Rows from block 7 of a small masked image model, named by matrix and row number. Rows with one number within an expert belong to one neuron, the router's apart. Each number is 500 + 50 x the weight over its row's rms, rounded and kept within 0 to 999. All counts start at 0. Numbers have three digits each.
Before each expert's rows are labels from the 100 images, of 14976, where the router gives the expert most weight on average: "responds to" is what is common among them. Only what is clearly more common there than usual is listed. The data: larger renderings of crowded toy scenes. In brackets: how many of the 100.
# router: router (model.blocks.7.mlp.router.weight, 4x192), inputs 0-95
# up: expert up (model.blocks.7.mlp.up, 4x384x192), inputs 0-95
# down: expert down (model.blocks.7.mlp.down, 4x192x384, transposed), outputs 0-95

# expert 3
responds to: count: two (71)
router.3:511542425510519493491479501494540514530551547516483494467472530532544471501527454564470544463479554466459574521459592416627563503509545523542540551537480565495457550565453447456443512504513492530456479457627504518446448450557464519538428635429685356474528431491506533466493525512523564478
up.0:644436498550413458518460589482466543445470482514397499543538513521493540484511575395547445503568573529574459450516538535432564446565486518504558419577461454584472478568522494548567467498529449572448469479591569496435466541518494486522593478542454518513628566512467470471481503458537478496
down.0:572480575659445401575440556523509539420560541456484493483430518460492556474526451546443470497488527556536514492543522644539461500533498470436478574461552548491536611529501472435537523528482410547453521495580590457446473471582519421539486503465558442414477546547500470520573504455500539382
up.1:435438468507451482547583532508526581479473487630452439433493479482487483402513468558569449454520636440554445557453531502528520472442538455448521544434660522477442583522411581557504493466491531440495452475578398438408560543513481574492505520538516504531346428518485481477482464480533527513
down.1:473524332495623431491506584537506541547563426476489551468520503510480462497497463621509462478490492484482568525554522512436573539537564570493494464480469529462459608359524471464631482489548522498491481507505479498484511502468470472497499395518592509488528560469541467552488535482513503497
up.2:542521505534496512478534481461504514473414377498435497456494486526471441480544516453431437478528477467552553479475462495443483498570516494477473508490537455542536609436580485658502532471525466510461410470482430438591554639483511480558491513460481626423458657482509449501488486533412493530
down.2:442507511490544487526446419508529500487550648455481608557449492502495518523485452532405441539471484537478384598518541368447527516566511491468477399485532507476538399515525488510497522490476512511483538499552462513436565460515444470521419438415469510463494492504497515509436454470619491437
up.3:508487511497447494574487549502406335502522499512489493531505575535500456612507496545516604609514495497482569602508583472574498527533470456514508501418492553459463523474486482572522475526501458486494409495432411595501493505540485498492497441544487494521464501529500571444516691433496475504
down.3:476426486548569590424473526528443441489405537515483496505508430495548518438432521532469588489511478478518519466528583460500455446506487499546457501481523510599483523550464581521442454459473520458574453557492460606505513535468528523531528558401523495517528523471472488517498598462577424500
up.4:467581395514392407494546509482553447508442516459441498444534486546492509492553494466479499564504454507536408476423559563519432533439532462587531384496500446478444509450508514639442434436483535496492438527476529420457493548527454559442474437521456525486447611596534501426452483450420445506
down.4:504492479517584588462557485566501504517428534463548485579555448497471422517512527478468467460464418507483509513545468481560402491499601471538490518499567499480564434466393498525464468479532552435550441504406406519421528469443465503436523613492608465546545400462532576505459433505457429589
up.5:419556543514417513511465575566489499455566426395523445564526477541472530447532537374441564526489535490524519483564485528466535412482488554575554466419553493565471501443611496535518462474580534530495508526571536485468499471541485482540551594504458579410535544531457552517454469565483471474
down.5:543522435428594366487550554576491519488461308554571547527568534522452457401510498440432510510546536471491477421491480481426423498558521454529528404508502485510499509457519510536460496497514585586498477470494584510418549472469493483458487429495568518564499587468548541502421469527488588567
up.6:610513453550524471507479571455461459494443471525523487534569466523441489396461525557483579544529440533435561606458472407542541487498483433492573495486499603540601531583496585522420561500428540522498368512399505440467547496444500469436464435451391477575457519503489506514485559608560440533
down.6:587514434496490468511506426634517495490553456555523474485504495518519481500523560491553538475434495503516485485545517623546379493495484455509542510517541466507589498573486497427435486506520503400466519514477494529459548541496548532496495619598561503487507486511480534517524543490482403505
up.7:479457488490484522486444553450585487519543473460398468489515509509456478555505510387533510534595508516524563452455379510452540535560488459516520466382516360498513494478524456487564451330427540440488511433462592523451584440522521495519525510476484635510525469490491451528438502499522547458
down.7:508500586517398514540555495538479500479539550557543490454527527456409473597520466488456487516551510500536428447419584524568500528433493570483512505465500338453442449474505485473488484449516532474492508471581404474563490497546477638474484517452556556517495472528572521606469521550378502540
up.8:552456417551500434508489551550523407469458425549450485544431445486464546435486575555473492530480474523484519486537539485472501481578529501540520493442501525504551508501544427503579435465425522504529533464397403498497503571522463516472490535508489465502473512575490519418466530538546534532
down.8:465424388520502416482512623547439449479556510478517449573493531501520471586497502491588537472549426473557510511557577499496414376442519517528517511533511487497553550454531492519510445470486530527560451449516424463488465498496483486487436419545527399522518458459478550481525527516373526499
up.9:544516491507310480527542465478505523543429522486515459525476505451477484498553485444477454498493400556521505431484484514498380455522497507485472449516473550510430533582549560596418476485474457582534475512474446520520483475517484350474489329530493495482482502503537535467463487468499406545
down.9:507485591541355381536512579385504522452506491502478515497483541491495487462518454547396434467463555509551509461510495567540505506614479502446502595481495512511484639508539509475493535473502499548520545490501528519519514410526539490512512290548405477479489646517493500504525501530567613492
up.10:574505492441505521533552511438440501458492393533459517480561521470491429443527531573487494492552491538515511530401500394353461515561487518460599563480535468515597420563461577498464593423514488438512363421512479501503519514458431493440574466440434512518481584545450514557471477537494511502
down.10:474441551476496491532436476426463437500508525553547402492510510506489473598509436485451511525501454487560552458593527399396566461474482516511479438528489560523521604455496468448541473520503460467462498486444500507545482614527483545562568502506552609467484482517433504534598493493359495509
up.11:471462483527453442461553461479497430499542485439454461495525584549479510515470541468506478498601491453505502518504483518520357513432583460559496445547509469521467549503557487533540467455499579467523522471541384452506464555516532448440444486532443528497550461442447599580429460464563508536
down.11:395505550407594476499527538525447424573464377549483527490534492540504448487525482477555466476575494499472461588514496556485567517542533525523511454534414491511423503450454497475537475524533503516541474516538449463500481546455497464465513418542550447497483517467537614525495585460503526483
up.12:503573566412582546443579440485514557500613483528519515525551537510484441565624521512482496507519390494501494552401422466518579506494496511460516568474484560494560463438466582440526519389499539537527565494519491532455436560477517570444469451493511492513400537570498478512476469468411507481
down.12:580509374622406546473466561512563497492499569487516517512477495509498533508532503559570504583458550485541570472611452467487491437441476389490467558465504494513587496524507515492589535523472479441491537495483483590495530523485503522534522491523442427491494538471454431485479430534504584515
up.13:529422521540534601475491558439530460496491422524461473500491520505438499547466530438536437456557483516502576509447510674434550538595457509472468537464494494510569554498514494614494486486467592508379481489401569498538508521450590502530498546457433677529446555557476500578504539534461505525
down.13:461505480573438561522488465476494514451474613448442547506430509534496539473472467569426485543483517503423385600556567368396507480571500563485484505500430466527494450636489507534515521518492497519532556494513487498479515446510506483525433412541422391448485502537486460507477496509520503486
up.14:503502522571500513567485463459519477499440432518548457547495539470472573548439571403509453524578483505457636563485408465473490462414469515464467477496511516493619490490574499552489554489466469491459556533485580543498477422463507637455516547531309511519473488473577500459450484547350472478
down.14:535522537562514478542425491548509484472538492523451502570447520483517564449538476497360463533541555505443353537560538555363499486353491531476461486484484522488584580511592510570518501472480430471459533529533478498478495464531461558575447391549475639455463566552477496550517523510536513477
up.15:509465463442506651488432568519412477531526532496462444411481480407455547515468531601485455565560508466467545493521469520472542554390483487557513380549630337502555448499484469467556496449472537442509503451465472525443570430488504536537522514497476594526521504532529466484457535513518544488
down.15:486543545454589401496511443514514508530593551508568498508533492512470494553521478573564410498575483482439453454424455506431513555512511489515499438465542371477425382487496493533546470473577511441458488470541373503517470506479476584462509566390563443490484435471551542550493445530485454557

# expert 2
responds to: light from behind the scene (68); count: six (51)
router.2:493475541598305511510494469552474439495504396431466519534497507522539455524409504391447501526460361507563490521542482513573532488517539480522502421349491438490456428527537457521567521583500515474348439512491488566455477561499490429518478408509412625475464550531493549502488566534496407487
up.0:490465480490515457527548446493518435519495509475571503494490526490470492528415528570576460457538546539529519561387462502534448439387475542483518604462563517518506430553447540470598570507419487421570509516448433488418477480496471425414492535505487551513514528580481537531449432463476400496
down.0:534460608617432584505493478548535496486443524444476507408476509476522492488438594467553436479538473498519460461488427564604478490508487586507570556485480565494440466568587525529563505501523472507504516465482549473536457368541574433547489504572644569458509467546468522514498465483542464497
up.1:576481476458519435502580467461495423479475500525489412553524384474376540431515589419478520512517410433503521470533583518536519376520551458514555511565592509599638546506507544474488532485459479498610529545472430560484576546426479479427542445495485528510585507572449456499394431499640488476
down.1:557481474585452532474481496460500478508500559438496446518529516509483514530501565438453535530475454475479448511518574513538479488424571488544511484505522569500563549671383478455517483466496530410469442512399387484457505466447453423493538574518572613455510372498479538455555473530525455516
up.2:457487584599425516542480449493528532505511521385500518515490506620476589487530531470539534464475602450522484486474568589461530460477515528513543499535519457481474506489489416525458459544492517472533513442465467491560479484527449506569503469513496464476556496504515556468536532557583431471
down.2:540508530439575389483465630475503497513489511544439505421470472554520538437489471497479590490625427566492494528452476538474370484465509500461488538564477393577483573405478528402470468514482463456539503478471580518523532427558493513551462432399419425433473606520490473546555573486444550423
up.3:511532482474517409488519523449461539523477569439511480505499462487493558488497534478527492540558477501556554488387583469476510493463547485438521469525570498509522636458503655519462571473498533486544567449523372424533447573505521488471441468497454573539536621434464513459489433495727446482
down.3:413519599523562405500503579519490529512487433512521509564482460496482481532545469529501460521583458544523421566498427510425552509562405446497482677505483506466541447381466511499536495519470480519522489466556553484461481476515526523519418474453451348516493602489537529518477492456435657544
up.4:473501547571530449548542497478483518524523507484507511489559487486471516569483519459428437395539451489469515508469374475542500475475463488532465482510562495505498554482508507493374538490491515445462528527486486461512433457507604476492495457508473469528488516528458497459510446503407363534
down.4:506512644552589428544485506459560492483503423443546477548455561520488503449536531491375444517566521506491485513543427528445523521297407555473470463564489510518554563560594562465551505497511487481513508523516604487485441518542433517505478429431425594502470533529519454515596515608500613545
up.5:564472499491518481550511539549489534529549501444421455479565520473452519512499506528544501552602522485504549555480601458484518512580509419440580581546530470513504544523445578474522463478575516509633587473417497452449394541422459496589482535532470512486375448552423553506468506500589538490
down.5:484438544429535472481519605545476464489517451485505531442530511498502485548508434525648528501638468492497630448553468464599517498550492534490536521513561476473569416451458480501453488494420568536538417442537548515450576550491500477523507490455450409551522517487524525506501428450482458485
up.6:551422477479540583559543494479568464588474608503463491486475568499468493422478477527508521512482511480536485486444485578465533471541433501484491544466506548497379529548503551427409493479493434572545435516579433522591622511431470417444463482538591428548439473436441481445471556512392426449
down.6:404480635555476538458460446468507412495414538491494419464516511487447468532479464376545555486573452494502470478492461544531478496568453566509504473481542553502396518399433477417443526498435528506575446526502407504502486465492557507508504531523374550502507383494460499486505477535519491557
up.7:485513421380616516486460445391486490523593591498484454397483453517482526472546449506528554539471446505517478542499514472562400475506492499521598462515563497451519533533406565598454461455471534485484516541506565573533536435630559534509494431515628404506455366593524457488473492479575554438
down.7:469484463579575514483506577586542523498561465493480517561525494502507519481535447512556475520420451484401505450491464519444557503527549513508519307515474475495665407478569489586559514526487513503434506484541497489519519600477396480539509514474691540484502454471449467509485441525430435515
up.8:527491525571472526422457411515434428521464556570498496519480527574501528521496490530523491520465498438441494537506532562552479538458555550537516513456505459489551480549528494454452550491541510448497559538531573492593583422496554541486539543613673566496498367450484591453464636544483528478
down.8:669484609492460538471515482475486504535513583512473501439487476531485542550455476525478511491556507518514479512422529443476461511505491547460501508520549264521512523444529492507540483506510463570458538503511648531568451488514503564506516502471445489481504588528507422581526606491457538477
up.9:477481514599451535480534473516484522502579450517475454588468546526445486458520551408451544537545436489511539518397597473509523490577520394461626574477506515456442511543511493469553556513487563574493450578473574483475479516530542361490503416529466499529451510577512496463500611488468417556
down.9:547482588416516509527463497414483461501458453435492511486438578529533478441512521478444573411544583563585496539548448514491491455575386557403494452516524558558421584508530529421481509501503510599553571510545487483529471412573586471455483438518420490476483576559491538538466628519507538418
up.10:555505537454521525534478534391534521442569493546481504435490571508454495483437521563496483491553511503465561468355573461531571525488519455514447481485552412509532523515561471531507441462435502534481496439459469493524531517472498584507474530534562468501475473536472538510493470498470594499
down.10:489527341477588577461454462542473507528419526514484518534522452507473534565466486614538464488450443450461496424495580418529451498506591469535518461495545503499483517594456465521483487489502512418501497485457394518466541484455454474523517595476593544501518370494461540457503428549430364526
up.11:543505508569548519521540515454535539505513572602496543531550511448495434457521535550559445489530550529516599483576408339453475505434505444491540550470551457463583527460488531494478538465420506404635513483416415542525343515499498546503520525476506511499535512518507479508473558525470429570
down.11:542513579447581456524479595474548509481444426516512517546490561504559502490540440450487517454522552472528561502593448531514484516563451502479496441545474527541480550507631553627570522528510518441547499514507546520503479530500482454610467489483563569505500553479510513483456506432444462508
up.12:431517538561475537547553475455520493422639433530490449451493510484455483456565552409444532444566372501516552503452560452541527499578514400492551532453535528487436492553533489504510546525476517573424408478436496509484478567512512400421511380514408509576499530529502507466480503454489403542
down.12:507523555457494510534430397420500477481463512486439487481401552547526538469503497488478548469544608569601523575544484483518500481566406418402474533525474540547476584561571550482474514481503419597569595488536511441484446401596561460503442399550369468444454536559470516530558543501498483430
up.13:438494514524524470464566505490561453524574473505454488497540467523467414531514509442491538553536581496555485432515507456595352507489399458531495380464553542563406552471543482536579530487507622394412446378561634470565536548507556547572443557462581492485519470518492445463442474538484450538
down.13:496528405504366496517429526558508475489521516471499476449498491497464490517430576429605488517479505501585558476523528573538433498531476469511469499507537520507563372483476472504509500467416493504573493495486530517523449440502615433476531571480436522475529438476515518483559466494559428555
up.14:514562544508502494497473503497513569446554464500426470447535426512448451535421529485469420538497572518456538428479466452523485467509515379516488394477589473537492514499535499446481436444420597509448481468498484539408490533458574583508473489446553521405523506545488530540442449456477598467
down.14:511569494439473577445558392589524505463505483454540446502486457495462497608474571539527428574464458499527586524501486495550474501539501484492481545428557525487566567572467509541591538498506532514481517491396432517496399489498500484409517537557522518525512442486574471483511384536458453564
up.15:500608476583463533474428399457724581493530491465425479600477444604481497524585495485598488437449542504483542538508426522521462536501596448500499538476518474464473571505453515517442524405514511404497474539568470445503588458533549419510491442532572568570494482508475548487503479541485529477
down.15:582436611499440538486559498571488457519418577563523493385536469548462494543436527465371576487551432508533491525423572494615461540560474542516492450538458310489370456447502529531562474485502540532487485485506591560496471500513474604446440609445416419566507469499509442545472438552503523574

# expert 0
responds to: count: two (60)
router.0:473480445573543433492496563413487504531545508620476526486498492513528447460501498624577512486475477496471471479513599397460426529517494436537504593402463427500516536522472541439368535496503485392538507527569563467526519434529483518530502477483605355456493428515520586445478514541532526502
up.0:481541477557443518470432516470566587552514540534506488533492531583464633557513527510503570508495453469507510564468554704492507482520511438563580495532448523538513397532566427445498498378522520526528436450572587445460490554498553513551416437558488512564456502453540470603530493537572386473
down.0:380472598459643491508420532518489559454470617530507466627467554476503502471498465538566549442467490442501559534524592554496522484438562597527498520441571389500492359412458489416435482527456517488558434505451525561463551552469494491505485562500548452494518421507475488513493529505467468507
up.1:426519477549566479579521573457513559519490514470500464552484440442483504584514602561470509484466588577526520528492418526567479358476524519533474513548507541530420511526451538538470473510423461544573439534500517553504432471473430540548448480530458571426460564561462454436473486557514490577
down.1:640508467469485411494497539374518524462492567558481508486503464459465464577539533549521538488459560552513425493543440408424595451505532434513528540559514385520491505456503481417460486536517578446462495536408510488542494451524456604505456431490426507513486552488509516459467523532451620452
up.2:552492455434557498426504566502540496583520467485441410543555501584461498523498532542435434449530502501505478442519550525517536511470496485533503496492570583493478460466517445539481518350451523460501490502512484483470592533625430511484579484501516577540510540495458527554416442430564470519
down.2:517548404424506600492516579507481492512587434416550531514518495506521464402524501517430476499542484487484603486494488565534631516550543474538530406504465549450564540481466493577502491482541521437469457519438378503491454544473523401466525594501636522521521470508537520517445591465498491510
up.3:537522504550297471522456465538422486556495504476487509531517541595509517449546496369462481530484400477520508462567530490591518540503552585571525494450588484503414551519595498561559444519502525484483477498512466545534531619506505409496503449513504538515541544496496614529510543544585352513
down.3:440502595532353476469562460488470476549542504606519494445550504550468483518471475505523476491539465476488474490450468450455543533472458435515521561524442327543444436395498510503427498471521526591526495478538583497603492510476514641478536443450388531525509595475550490535459592527508562558
up.4:510506500477513506523435504483523557621486503557431517532488421500501522541518530546475538506552592495455629446517535477456567526523495500559651504499588501515530431535495479470532452524555549552502548271410441469489523476523489522515620508476517509507479519531480334521474486436513435512
down.4:538487469548464488487445491481512499483469484416474527566437444493526597508504526491591508533405590516546595538574487555607473500643458454490495497523492487529484394566497533534525527506473448501575490546438442550467475385487555497575505495493505518452498446457428450474603455410475443421
up.5:541479533517481365492552540482466487497539369405527512613461511498500475484552513463513571535458494536544532504443559526503506476404574485478510534485494520541520483530533491569628488485515436502395547538414562515434406500541499653506463488485465616462490479504516473473486505511528577473
down.5:499479490467459589473507626524471482511431616453509463477506488510457510540567499637604513394533519498529493468510427433464523499432493498477485573539482402536493505674529486560467489510504468498508504501525486527566481500498550522540547512568424471451489429544460523552561540500405460562
up.6:516503523554372546500463469454530446529469447547393464565487517668490457503452497382514492476508446529600456517482513576519415528539524497490572503479562425520446551554497441485490579487484471510386529508472482516549523551443441399546536445620513466470516575443452546474501530557476347470
down.6:528461462517642550501469473483484487477468566518524500536475526477484499526466537668526514474479493481490554445546561393547547471447538492525489475458652480480465492456528508543518480502453518508464513561501516585481523539518453430530478621484519420501495397477478492480488446542391414467
up.7:437526351462607524454520481491527520376514460463521468489504495551467456581435544606472469456512534544446516490487488543448530546498535578526498510550486476482473431391435450555462481419444444453487551548584519557478572500496526558427441501460515508533580526529425495501495425488450512518
down.7:530528561561331415477501478519522472483482455440527504581492498500482470429475475355605549512462562467525572412595449548571409485515464365478537495488518592452505418502474513491426513504494539482540461511441531493429454562505488389468547490415522536568517455493547490471442420545557519528
up.8:433597494466471566592525503486508455455571417533486423544563375527521433492532526428523518550570539489540592513426522486428486470468474478520531506461495479484517442526433513539415505444527490551488412480528516462419516515541537530470551459461396486549519413574537486504431523546477474471
down.8:594470466525477450503436656378466553496468495552452475490463522491526525461526414442443573470508469524484458459487585471414499501638564506531590571531502449525479534546554501503490467537516483554484518498506450532497511416484439592587436381478486448468493511474487492471501510488508489434
up.9:553507437515526461435488506466494590588512561511503426468528539474467536467472532491483535540562522538499532506570602502520483511550540472473446559559530510554524511508511501511535500492440500615483573451474519446544317515567503457465489528553446546599522653433527518524509492526589590538
down.9:469510452544628363557514484456512579465516479514489499455502548497525480467499531511472477491603589516535503414496519491456470476524509496465386463506493422508552517470511483422565499525479508396506482492559509455496548528535445490458559470424491407487476636511501496479521519550420495459
up.10:577575526559502522549477533435491453422501509524533497506537469504442578499534525597499471549516440459513583559423463445473510473594521460399398504494547447529592450574542508465575514508402486508501502475526492433426505569539357555480393459437547500606491536548538531583481470570531529496
down.10:440441418489544364494532524443493472498404446514624512537552511525494462501516460437463492490466480471552507504509476610572424469414504514520474477497515512546424521422497493425527501429544565466526432498461478479487527507493566479486555543530603576555492523488520514507464534531406426532
up.11:518520500457592499562442529533608518373470464554394518562444489439479445503440505477474507517603604564468516439455510499460633590541443459463494527400509528476509558461492562555468487479505436547458539455516457566501409564530544490535610544572515492543467517548486405513457533508478498412
down.11:615506454575395496456435591389484525530452467439471476548472489491554536492510549506494501492512549461492452497565503550504425498563525521539510581502521447523477671552526466471617510504477506461507496526465515533540529528471516378568553425480523496466520514469431492473528575449506512481
up.12:451530454465300461464476580465442559540473528605461471524487528524503523512526489478593536580498488445518458564505399487511520542522496516504574463402521397484423491553562481518514436500501492520389549488504552495462447501563520435558535429533523525433513450518499540517486484497446522540
down.12:626474501476756469502476528493504541476534537409544537558531530448527503457510463566555533513444477480468477545535509409466571494504511401514497374497562609452549476567511468569506525533498518464439531484533513522502533514500484456496465509525531443536530569475489475510479417497531496509
up.13:516455484363508529509548478541534510551499516511446428564571460508479572494528540438497593551481581433513585521514617492440546483494505539490527536503544504522546387586519491554488470477449561601442490434412645519496563485470500470465497593459438537583488451430468470491426530516450573518
down.13:465487484467531379531456545511479524471617497512556533458493513475497511527506546562523554473363555489447368411418485450425565490604512599481503493506492585465672591553579503510503491424547481492459542491529541478488566479512424501537507433488520474495486557550466482552460506463520458450
up.14:499488507554533483464445511437286510523543487449395470516576502454504512498577537444532591565681515488492621549476556502513413505484476503437526525548495492506528470525531454495453429452519513495432512435605476548503535506473493525530553591527504487548524499521522493571472542476491465524
down.14:548389514576498573476477477501432491456421576510507485386472516460513498473455504514359625458429605486558515532518560462549432462508430502527473582553514533506566491474412584505476456438431540474489489564530571584472584428501510505493434465355439523537499395483499465537493565482458528474
up.15:540475464441482481469524528466498560474527469444512472493546510501416531554542589454546527506501462473581548409448499568491497443516536543455456496572532542570526550421571455517523493403406524465418469413493550460430453511527545468455522482516523601464460477540435552468335470513438490474
down.15:441457546487385508428484532497469484468470415514555558464475496523582478546450592482512529488453561464475574476516494467496562516451455501506479547483467432527501533573558480469538549409411455450507552534391444519491530400522446432610499418470444447482535495440476447540577521535534521645

# expert 1
responds to: light from behind the camera (49); count: six (49)
router.1:526521471451680639487514521565523519504418502503519511543479455400530450480474466533506484461466551499498525505473465592421520473462461522515512475634454580530622429551500497505544495485508502548539574474432454506582456484565493515502497578502407583460514543538524407506461358458491587509
up.0:519486466556510582524534564440522518523478386546486474421499474502454475447490491593521420495565503500549511469503498444506494496442482501488482542537503508572489583497529462557470530488538464526541488420558425512532549641481434486541519483371505414446528551526542541524471511538396386507
down.0:521460481529486516495408476500484528496533575561404547528465456473493541486469487499464500494498493560574458534456563370470603500472494512499508413501555493481447503583594534565462485563471492517583552467500512591465562367517520474538521435487459602402495509498506555494443468442562546414
up.1:481477430543492525474537461495518480480540499465497430469478538474429437508529551519393543539561401547488578441425482573433476447547520528497515424469516606468522458420636445528453433436401445438535445522458492531501528502528577417529489552433497540432436514466457538547415573521570468477
down.1:440462534450517374521584406567460485536516468576582536375555508530561393459440536403549582424503488534521506507515569641597539471485487478538436482535456531558536444493535578458426464491515556495567528491506534494560532510480537432396508519555544593566543550470568541510481602524588508560
up.2:434471647520470538533535592486505472463450356484471505505486461544459491495408586543469509467604556480444497409401475589400445454509510505514572509480472457540493551447460512504602513446447511425517535476553559464468512517532503456523506470540425613475457531533458538496486402635552481386
down.2:533536472553501515526446485546513532527522406511374498465360511531526568546482545451465580459456494514513437509508576602483603541536504504473505547472448569524556408537426479483539477519491404523488521498448430521474527454524485500611402502536566540399494440531436522507580470409514519400
up.3:513539442472566643481475416456461546598496563551511543506461464479477538520434496558577451482498476500513438548567473501587506505525540511500473499488609620523483629470499447504604477483503551500521482535457463521464522536516457436565604597499499405458455406525511494418460420448451535509
down.3:497501538473518513503539481547522464469477446461519517470533481487497464537471491441503490527502425484473560492434523588449357516431454515508505518485669390505471442480486497468483525518550513398490499486441475484460521488485524472456496545485409578528503473498537513528463401493570495540
up.4:463538392481506495511465554498490529517493533479471501547453466444500520515488522493620583564477496475564461432544505549540464485564517553509622459567441444539374556425559456481482435470524463517555462507605589522479488487502442507502499488624579437493471415503442463551496527551504490503
down.4:562513564453430463508521467462579497523545501454539492531566528538503511506501467535491500537633493499496476429512471388497537524457511547520519444564311468540502461479543510405484504513510516546502503485516514427560524597520495572483473484588429548487494567482521483507521564505494500489
up.5:566595557576440428521468499491459416509537466561480502492533508500504466485456502556474544546519279594516524529547503451449531557500465483444526467431473440501566596425555596566412499464407411482499461485505610506436515567538483427532465472555492486530487480496424496545524482569442494442
down.5:483481491493541383520453625602477500488502347454467441471488512523506513463563597516495495437525438494533467505504466537484473537375523547492465437527488420517551447468489476419508501513564502449531448530441532504419556628493468576557535517510537569519467509515476518508548544495443551411
up.6:560556484509448490459456570504469447461525482502473449510465506540441542544491609434570458523489465444543443458522427471491496476530556548501464464502498450512461544540534474421561503483552453457362415513545592490559479480540537533607463467579537478447469526427459522558444417511437513483
down.6:610523386445553513507522607550491603455492451411456519573470537503532523423491609556506502531390581477414480604452515559566538467449437494499561559517453473543518620539506516442495512452474502502578581485519479527587507403473474501549510478563580519465480529466471512468489573534528456436
up.7:456612403521499498489511541488509557559496611471468462538479484484418447549451540580519572522588433486547508440444400510476447507467533447518528479519569624607536479526547495451489505472481428474494492513550460446487475483492578461545418593479469501450459472491446484503398507540513451522
down.7:455455469481532533502496420486510546456586501474545498516525557507495441555539523489435531458458523448575483405405560503519420480557387388528505532508524513520450472423535527560468532476508537532507484504327501499465454544502541421504541475462506566546510492486480494420528510520508516617
up.8:463508513477460430530514534508521507494509557505470446516492431536486458504462526443535469492524351484595476575556432406502612529539523498429450420411612456492452577499533526461454439466460475457484457501547540496461531498588480493487547428568531395603486433515501546494484473551422465429
down.8:473452502575571520543528518493416545523491492559564462460523580446503420545470552559469521419561474450481477464492549424539646541517504385516432493481544480448448526597490486495566426438492572501507461443505488507412596504532496465422480513484491505516517543536539582531478492512442547523
up.9:500442473454527537460527411489521512472526465453500477528523460479376569551501538573438497541512484524461467462474563489506478408467522457477498419471679542455507556500527476520526429363415554513518497571495492542488503517475578519453563555495477524481382459518446515446299560550491495443
down.9:361488538516564487415557545562490500526591452553590517499565461520540439466453436416511443466521501493449487448473494615521436496496485495578470586570589501542465456533461567459495478517541494477463507511465522503521509521404509526441573679507615466501586490457579525514462442578556522517
up.10:541578457560352423525540574367470548533504524498473441552578545473454403501505531434498527573533497481534549555436490487530453492494485516532603583463535556500526500576497493505515572463475498583454400508488549561467539499478547535589416513421532479402528457467356511469440515479444443585
down.10:655501432597608576522555496546481530450530476518506555497469465477465459497462494496596441460415548504508601515462444461553460511507451462490489445505494480532550571594471510429515511444607489429557553510450543566512439526513609522446456479495540467549448595515547480483395531513526502499
up.11:464492426543477502495474632450439516502501465536422474433455565540484476534536506537551537522510507481536378566539502481514452552609536433509459537375462445479476646567527547430569441513484536476476469480473515559469533514523495522553548469464566430481517441479427538479507442546466492501
down.11:524537420450596427510462488448537495510554543388539509522545526499471470424483393610503488530470536476461473462629435536573419556536482581501503484533437663471464666416531504511474517498522516559546529489518491441531575478479503437521522449495523480501522414512556481467514534587527485522
up.12:588515441598434480510511531474473559603507577487505494540479498515462504519506490443477410535492363507579444489525524515516478494531527467467502539462517517515427554455532507607451449460498368496533327467466455535491459497527499357583460407456544463475454492501527496554478506476524325468
down.12:504528578443414386516535548430470496530495356571534522458513509523482477486509435573448464443584558490564531512533490545572555537605471431507506471503474489520436481529512510505523478435542520457501496503558426509471504517479554599505494401530405464516491650476525540498458528529515654563
up.13:543461363521441507568504587511478488527468580621474513487453511485487491555453534430518442448489432444682455468492436501551521497539498561541534453541450463516471509419457499424472559499505468483438444508536490429472489410485501502502521427576532445506531450551508501533498388503585524445
down.13:505489488439558491483491498494477473534362437522547468525575486520518508453551580551428509465556525448476604463532519456574561499430497497540527424528435582557416477540488552551468496507455565548611444501448426532572501554467540499464430486521506378528488511451463509439487633490474459480
up.14:467574453595523545469535392536457437531563458561474442436497400497476511526476507458450476523499530561480524513503454447469472488487445432472442509441525466464503640438473565526329610482422588481498558495482517368555605527449575497502492443518463510435447448417551508450451565518599478463
down.14:580415525572531502504459468424497511479400541521504489444498427478536493549459507500400478492613464544525543558378526482520560492469522513530455596504441498510519488460531541554391449527504515448522516525535484537492541504548504534582480507570507447506493583490482503547551510448465455551
up.15:532478478426489589519472506407540580507460491437536478472451514517446608538543546405457489512526568469531442533492453500453567404507515474478545387529481526524531557462583437617536464433500586588578536457490472499443440407492506482537489554447476453484492432487492461478472394537509483511
down.15:494521462543565523496507479600514468476462339483519486540446540491489510543446504441483455509470423468486544465483546545431404473524489490488524533483601358495469468450467515392594548478483532447486502512474471490509450447499477353513448551481461402525520375474476501522474440464462427450